config.toml
encoder_arch = "mlp_mixer"
model = "contrastive audio-text model"
dataset = "songs of 200 made-up bird species, synthesised, often over outdoor noise"
train_examples = 39062
gain_aug_db = 10
noise_aug = 0.01
time_shift_ms = 100
n_mels = 64
hop_length = 320
input = "log_mel"
spec_augment = true
win_length = 400
tokenizer = "word"
vocab_size = 50
loss = "softmax"
embed_dim = 256
encoder_norm = "layernorm"
encoder_norm_position = "pre"
encoder_activation = "squared_relu"
encoder_layer_scale_init = 0.1
encoder_parallel_block = true
encoder_inner_norm = false
encoder_moe = "top_k"
encoder_num_experts = 8
encoder_moe_every = 1
encoder_expert_mlp_ratio = 0.25
encoder_experts_per_token = 1
encoder_shared_expert = false
encoder_patch_size = [32, 4]
encoder_layers = 8
encoder_width = 256
text_encoder_causal = false
text_encoder_width = 256
text_encoder_layers = 7
text_encoder_norm = "rmsnorm"
text_encoder_norm_position = "pre"
text_encoder_activation = "quick_gelu"
text_encoder_head_dim = 16
text_encoder_fused_qkv = true
text_encoder_bias = "all"
text_encoder_qk_norm = true
text_encoder_parallel_block = false
text_encoder_moe = "top_k"
text_encoder_num_experts = 8
text_encoder_moe_every = 1
text_encoder_expert_mlp_ratio = 0.25
text_encoder_experts_per_token = 2
text_encoder_shared_expert = false
text_encoder_positions = "learned"
residual_init = "none"
optimizer = "soap"
beta2 = 0.999
lr = 0.0023
beta1 = 0.95
shampoo_beta = 0.999
eps = 1e-08
precondition_frequency = 16
max_precond_dim = 1024
one_sided = false
adamw_lr_other_params = 0.00089
grad_clip = 1.0
steps = 9900
batch_size = 256
epochs = 64.9
lr_schedule = "cosine"
final_lr_fraction = 0.1
warmup_steps = 190
weight_decay = 0.05
adamw_weight_decay_other_params = 0.05
Rows from expert 5 of block 3 of the audio encoder, named by matrix and row number. Rows with one number belong to one neuron. Each number is 500 + 50 x the weight over its row's rms, rounded and kept within 0 to 999. All counts start at 0. Numbers have three digits each. After the name is the row's rms in percent of the matrix's.
# up: expert up (encoder.blocks.3.mlp.up, 8x64x256), inputs 128-255
# down: expert down (encoder.blocks.3.mlp.down, 8x256x64, transposed), outputs 128-255
up.23 091:500477556500540463510539448453500505457425508529493459393446439493539536417521474553497490456482449438544423499506485447445558449469421411557456534389477539473529463500425426452438540518424526518459508466469520514567510484546548521590484511511489478477509492511455485440520539610552333523498475575524474509510490547458506535410576476462498487573569552550512491593441487569455514450528
up.24 087:565500538491525530591465488434543510536496580523568472521474522468546551448504380414496509407478530551507542531511496459583452423501520521469470526533529466542495433552512470516432348516557451530646436475562550533448449501505515477548432561558544525486533475521515578453536512585480477448538529455447474502449463603553415513449429584511488526560475473584515453483539449469535454450502
up.25 101:580423472468405426560464454581506399511527468504489486399549533445456538475506405521553466452406407492536447484471525547489534497569499527515561479564546442537419563537534560451511573499489426477449439463418609550538398488563371564406553489488505549477469436577458490545499367501493504484541568423519561502503520474546517498418517510549515471450555503537538534407480473550505421522456
up.26 096:528519578524526560521622531532444495548656552515467453522535497519512555562556576557512455544607515575507528527559502444472542460532428549609482504494542510489523502423526406526528483555541530453488520476502485489493428367485546582571514564502430444449544480576438502507489526537514495469484460513481596467452463492521528444477486445590538499488404537534479487527510466488606430494512
up.27 113:522448480455586485490489507565532582508443455471574499495547471419588503485462522538546501429495434571422528481480457492480637621527506489495534483462587483567464475492470474461482465408481489492482570415530531540504497573561471554526502400585472561420518496493539559540496401468417592524521486536414544536501524474467426581420558559535497473515516561529584451424537504325560557493506
up.28 095:514443497617455518431519517469545494548539510468460536569477500503539599539609514584493418552540454398495501508549514541408553523467500475425464436498490532405459459534464485490498425523530492521550394482469566555436502564408513507521465480449526447432459496544522496510405500540466564413539453531396535455479481528517546446574514500475536549422465467533504471388459519534484383465499
up.29 110:518438457415471510460465550438486492525503522435491525454532526426642532494450523445522520397485462477437506535345467455536523474474461466515538562479526552461529589478554506409519500441466448538431504531516497452591478474432495559514528609444535521523469526520522451630569453536487527534532497466542513510524483372474538495420433496596513546409492508585523439413497466465473480404481
up.30 095:561513496539525477543496449482521435525579543480484471506482489482439528509487527432491444570511600460553552446512514510498457482418544487456512454479558468520524502493451444518522483507578374498497499585479456438543577444489504603516483507524514488509552498462480451505458490476509432449517518388479585538517529360506460535543504507468542477380627432476516487457482521558523556479412
up.31 110:434466526487561429503548415558473449492503555484553533422445471497402434469485566491498539448602459598457525498485469415483514475484506521539498440558461400530571520534508487549490523472605481588509458481504553527516441519514511567522463476521504480553471416485525555528580558551488551453462489522510520506502381561417547461576552559584566483474550434606435531498461536423437473531600
up.32 089:481556469468571507505559626451461484558543482595426402482529546568497473547433460444530478526558460502557483521531487558502449485559488515440499478473524577487532555508515474463540438544528506475508512502487495486592577464454441572495523568451506531575555414447495485446526514430529361496517429443621439483472455560523490541521520567496563508414522481569507577523646605541392387531577
up.33 099:458593531423446417550551500591544528587579531472456435588482474541490509470540507509483475516506551541463469515540548526527527419552443483537491466537428466467429428508507560416461570473558486429470488544403515515575450532439483570545456481471404346444462539429566395492581491471485566507440518524560567504477435463602551558461502416553562436509540499504470533412531650591515557509499
up.34 111:535510529471510500400469504492411510448530566545445592401589516571451466497564451477502422477515425519469404497500560508388575486508494472468576557551612500546592501538530518517541486405407494534415563508344530510467466524498470565554366482552489501413574429549532493381490413484521486564459500489532496470530572525457437572480526521568458504445539467472515502480452479476517463504532
up.35 096:459478520481530490506558536544494536505612473471534548519511488429519505392474433535574565577545501406498539623448463433555472414498544476511559553580412487455612442483470498485518510415489517504532503455549477516492468508513448482522460452496503528509421526532555523455449410498424496456493460499442408481566455537484575539429517503401559544469515453559632466504540476440534417391491
up.36 109:506439487486578510477500475346489545469521511486526564507456438550512546533489499548519486505457473434575382465552549575474562494507540540450508512498480567531498446434473498455534487561511511633449545499460489485505460432512535411479513443417461519426468463508510553374477664488497629527468485457430449493491569494498537539526573470500476465499574510370429481463532488466527574481522
up.37 089:399468531492539437540493424532403521463533532535477506498467562502573488506576535538541500524439360462397570524527420483437582553437441421538480453449500506483564597475398542484496512496521532450569478564595488507502532486472585481580520504481516541515495593480557572569500543546531500415518502593522425507476499411558512480522530523451478531439512497516474503490504451538633442535502
up.38 111:502415462521446496602544508502474580465432468450465556449527484503486573406463537507524462454523537453366485515612517393469513499394449583513431492501508433462452483531429472543583465440528437606552356514577540470481518560504557519563447537508502481492482495519515405487422549428440479503453431533501456591443519520503389478430590507522569493502560514530347509444479479485478470482511
up.39 098:635489492435444477515610374475482589465567552545491529396402507507526521532468566471515517419516467461549456441540539451449526491521496481424444491435480443476552516471427458515470500537504501501499498423511528562472463563611529435410457478454521531422501413428498499495451555542566584455464480547433511586545481474521501578481632525587495401464500559524391493509420522469538533521473
up.40 065:534510481369469516443427514500555501373577529579464560529464499524534470509518572552548437491483512518565426472518444552487484549493500505519514427455494460509568485382485512537480525508521502511480402466499439538509518505515448559428479335532581505542542457585444525471519502486538482520512451592642470552547530542501499581445427449622438504562537542527432505482507500486551399547509
up.41 098:521471444500555481476620455496506521433453405567575485467489578473553543467540439536422541474478529517461542436490477470511484556494641541392554521526494536517486540486413585520480547460469431449432443482510589485511527578539571484507487542501507623530537578437470508436574507495409481505494451460466546435430495594506516451494439473575494569520503465535499530495538468631516476512552
up.42 089:563469569558511419441452458414552602482557518542500499405455413497599518497542460564491469576469539451476443510627512365540415493443487496465556525487535544426537583480514513504489537486500515524571524504508480528482497464472419517445598512510356478409501501436484535506492476495545572448491428435442440623505540545490454535417526539514602452488557459583428542509526491565469528456501
up.43 100:545488483525506495511466554545518489480594563462514477483507488596457525522435475566462393424523501518545553586523481444457574568463438475488452454536472513550416425480479531512485452408607490519554493415452469479519448409452487531432518555560485391454598562439504488503455572473526459613543541444499422452467496575432578423381477627496495490504577543523564497544485526560450526518443
up.44 101:485467556512597538567400517498490456465460573447465527526570457533421420453544522561574557500522507504481467505520547472560514480535442502552505536586537530462508521522627534470527529496558512531612577432432583499563451481562548606428556606499451475431458411465553501512468535539454531458439538479524497521490548544563511539433527609494522427487468500469499437364497468508450505456357
down.23 096:531511539499421518547551568520431512541559476470448580495486503494595473518486484525511517444448444424455592457540488465546576385509571571451556500457378556558471472567476549498495437528498569517485443538511488579529467489499464463542562524591562525611656448586395394552474490523453549460545542464492490547379500529536478483426544519484590477503411523459524599417453544533469545507506
down.24 098:448469468591509531433556484502500521417544458557517526487404466464532464418530500558536515520479367535427424549489532489461517496481507528512419471531490500453533517640490500529493524540571450586438508499515559516550498465543540451542513472440421505577461460562547469495486536440551515551483490426560537484563551530443500469444528538629516451496472402528481504595465601547521617542423
down.25 102:532538448551512488517462551544519518549552545564607502518398501428478407515535490348596487393490439547486428386449587542463518532512526508529556470464648578489425476489503537538502539520476501518511510492462499415557566478516479465501384521573415496524449454526520419545432447556607547527540458462493498545631554417490542380517469559395464400494458496546566495539557565471517501528492
down.26 099:499404454397512503557529520485489450467524431513483572461495508513484549537528564534529572463529447475492573408559507626473564458498539518476412536552486514544555525504563469570454488551500512527523413523444502615447523590588425422488620592525549477446518583489430451430524511455470524510540539490432428465465589497551538487528495410544518507538415367473578483446538522455524489581479
down.27 102:560516552514476524366476504568541419524484481469509517549468469492583503339507495482475509491499479518515542502455448412472529480410469500520444511469483467562449519474576415440464526533473444435544467552535514473483478446556509540484426470530443499368500468434499528507461532508530502498567530457583558533501526505493472508538536474462575572535534524501565475434527762378465489623529
down.28 104:397462511554589526496458453547451483521538541448470559413508409583466477484446436461562543545527476483534543532500566465482483489508459531551423566543524457515544536429541460494535455524529499574594509433501592443500595490455524533481405540467499525467521509504569561485524430491511420407538516568509501478425479422531482516489493586519534517427511546568406567572485429546509427523494
down.29 102:488455620547566424526492472508415505475470506491469462459506513550402462551533486458519431488587557535455472562496541528488488559466451518519551449476603529551368542485496614567474595508549459490563551447455538492482336506548564524540482485471476439508575410503548487523470470487487491502532492542443437478502489468524510542474588494451391523445584532468569572522490447540476485514507
down.30 103:456524553446402545434486525479540412449493550443447564528610527528496506446443516502479450541471421477416507509578513488550426557592592453492445542410530592391567464458471556455449460538477577518499465473410489469491425565538622483587531499477406520559517383477450553487519468579521522511508464523539527457495476443532576460398526498530568444532472534496548513445554513434468545444492
down.31 104:525414467497489412459470486482485555478581521455581566504386571564611515518529451385448544470510464421514419558566502553512519475493485549516564549481472520534438432545526526432532494549442496444526527460517544390479441497507516504481432543554446527450439428457547468530493541494501476522402466452490524448549462530506498458593455599591525516443538503563554500520504707482530578616511
down.32 089:567478443564448514466471427533396486450508509467495559592562559571514502525459487489539487403487528436375415537470475555415454528521486484529600452473482647493501521468506484524487403490447442576509538428513459518497462529514512479503515474524545456460505404497392464550567553473413530512554492548408543461424497499469481482544423469450575486614443489537527477519564382581472548520549
down.33 100:493474517482465389549534511556424520538532556495572453510430564440470503468519481500489350491519554556508585431520495530499472456537488435408468532486525469566564476590548482476522559584418466467503535552522374514545419410523512638513570461442536507517463529538561476462475436497423539501426500541506506421519532486553503430555455533524480354490484547450559582383601451511517490415458
down.34 093:465457482497484546534569489498469446585541500486579510540507573507526502538513355553452534465548534516509565618559472501540523562497439536528456529622565427531524484476536562420490540470462547522498494525528481568515533491441471580489387419472508541417360539439470536516547511539543536518491478397520440591473475462545481505459510572435523607496480437483481514519461476533553580542535
down.35 097:468528518533467536482535476567567482512590522458476501531452546581532456543506435505556503493498522549603508475544547533596518540578585494433362521485539500599504419447547528480582499495511559587546563548519482440470504546487517438519500531520500464501521421445461508508618435473552478486554483560426480466538520461552559603500609530538523536477422477564525566451453491455464528450529
down.36 111:529494527457534494541490423455499496563510480471498438478450551494536495583519402510470495462626465536560427469487549477486496436524435481432569546543439484525542570474498371481485528422476500483494475589406490495508489584517533550456400490501363552459462531468442530465364468481590494496502552459530474542580598476538598482518561560583493503432502527482409434459535445505479554390489
down.37 099:534520553337502506535460494539453477436500522462504577500532478529525469565483538560459564483513448554528539552511429459507522493539468594446467485502484402534602450469507421507482561592521472541568538482529569542362463460585519546533539557507475529537517490536502546615537451535410482462546449512529468506400423460497459506440578474399563560508486471454540544555505516462452469474449
down.38 107:578536488500525470512468528539479549516505587542487487446432480471563549428481495474436505525510554480512626438456397486527531487475547459422487458548604528471488498517505548584528491535648436486531520504469432528438522473529516445506522464409472484493509453525416506497537507484517560558356502503568494556637502460558424533523474506466596424532457570455512473446434659479504550549533
down.39 101:490514481455466604540420465543518380493558483519492472443550469503459492440447487567550561485415481486516348564422468520492548644594500495574446468440550491542410520500558566516464486490522559456438494526495463483549498501476452495522595469545484512499446562507495616370430499505495456517528593441494503460497530428592548476546466472471556502447482535458444594569548478488463396590498
down.40 073:438535433439605531477502345527531420484490425477637469513500472535537487513375572540417478483453442511473466520489495395488472561544435546509556452481513507435542455543409373540539529563570487450352495558492464466507580484487464473487455590552546486491535578456523474553482530529525488512471607459540530485534510572464451572503511487524504518582414516537497541533512524468505506567434
down.41 113:532446529416502501515448460438385499507467463532462496494472466494487580509528539511557480589480579542530547460458561524483491500459479498470435495605572480497576458515430502483573454502487565588512467511534480515436446445397496513449556507623508442467495504456541610482443469586488554426561450483518482529510473538499586514532499577535499460488445444528397487440462375528493424544543
down.42 098:529529498441522511519528466512566449502510533471467588573467525510542534545549412536489489498444568590568464454538453466535512493488524442553472438422455455517494425421653514440474605417409468438519463531522564489476559383569511520475461544543471599443477528470498530443380512505571479533563510492542419509513481516554550577497492526547441453510519519570540538510658474432459461480514
down.43 098:456593542547499562496550541525469432417514467513436511544554455460436463546487461529515565435494597414449555551515520487468489487461536432448611465456526497495451425555441480473520621467492491459471542486498510509491453436367403429459492503441501473538441494521478547465590556562545468482508548453484503487377451594481452436486476326505517556510541548572498434504453429549435468474623
down.44 098:576516486515494519470517480582421458539517513554483487501548511585474496398531465496483490383584520539434498530586498511564507475524463417523445450508501547579480394483577488512467650545452557546525595431488569512516567505549582491458463454523557399459458454579468378575530442448583601456474536439497427514624517497450546571463557461433386510479462517454538532512586455509541485533445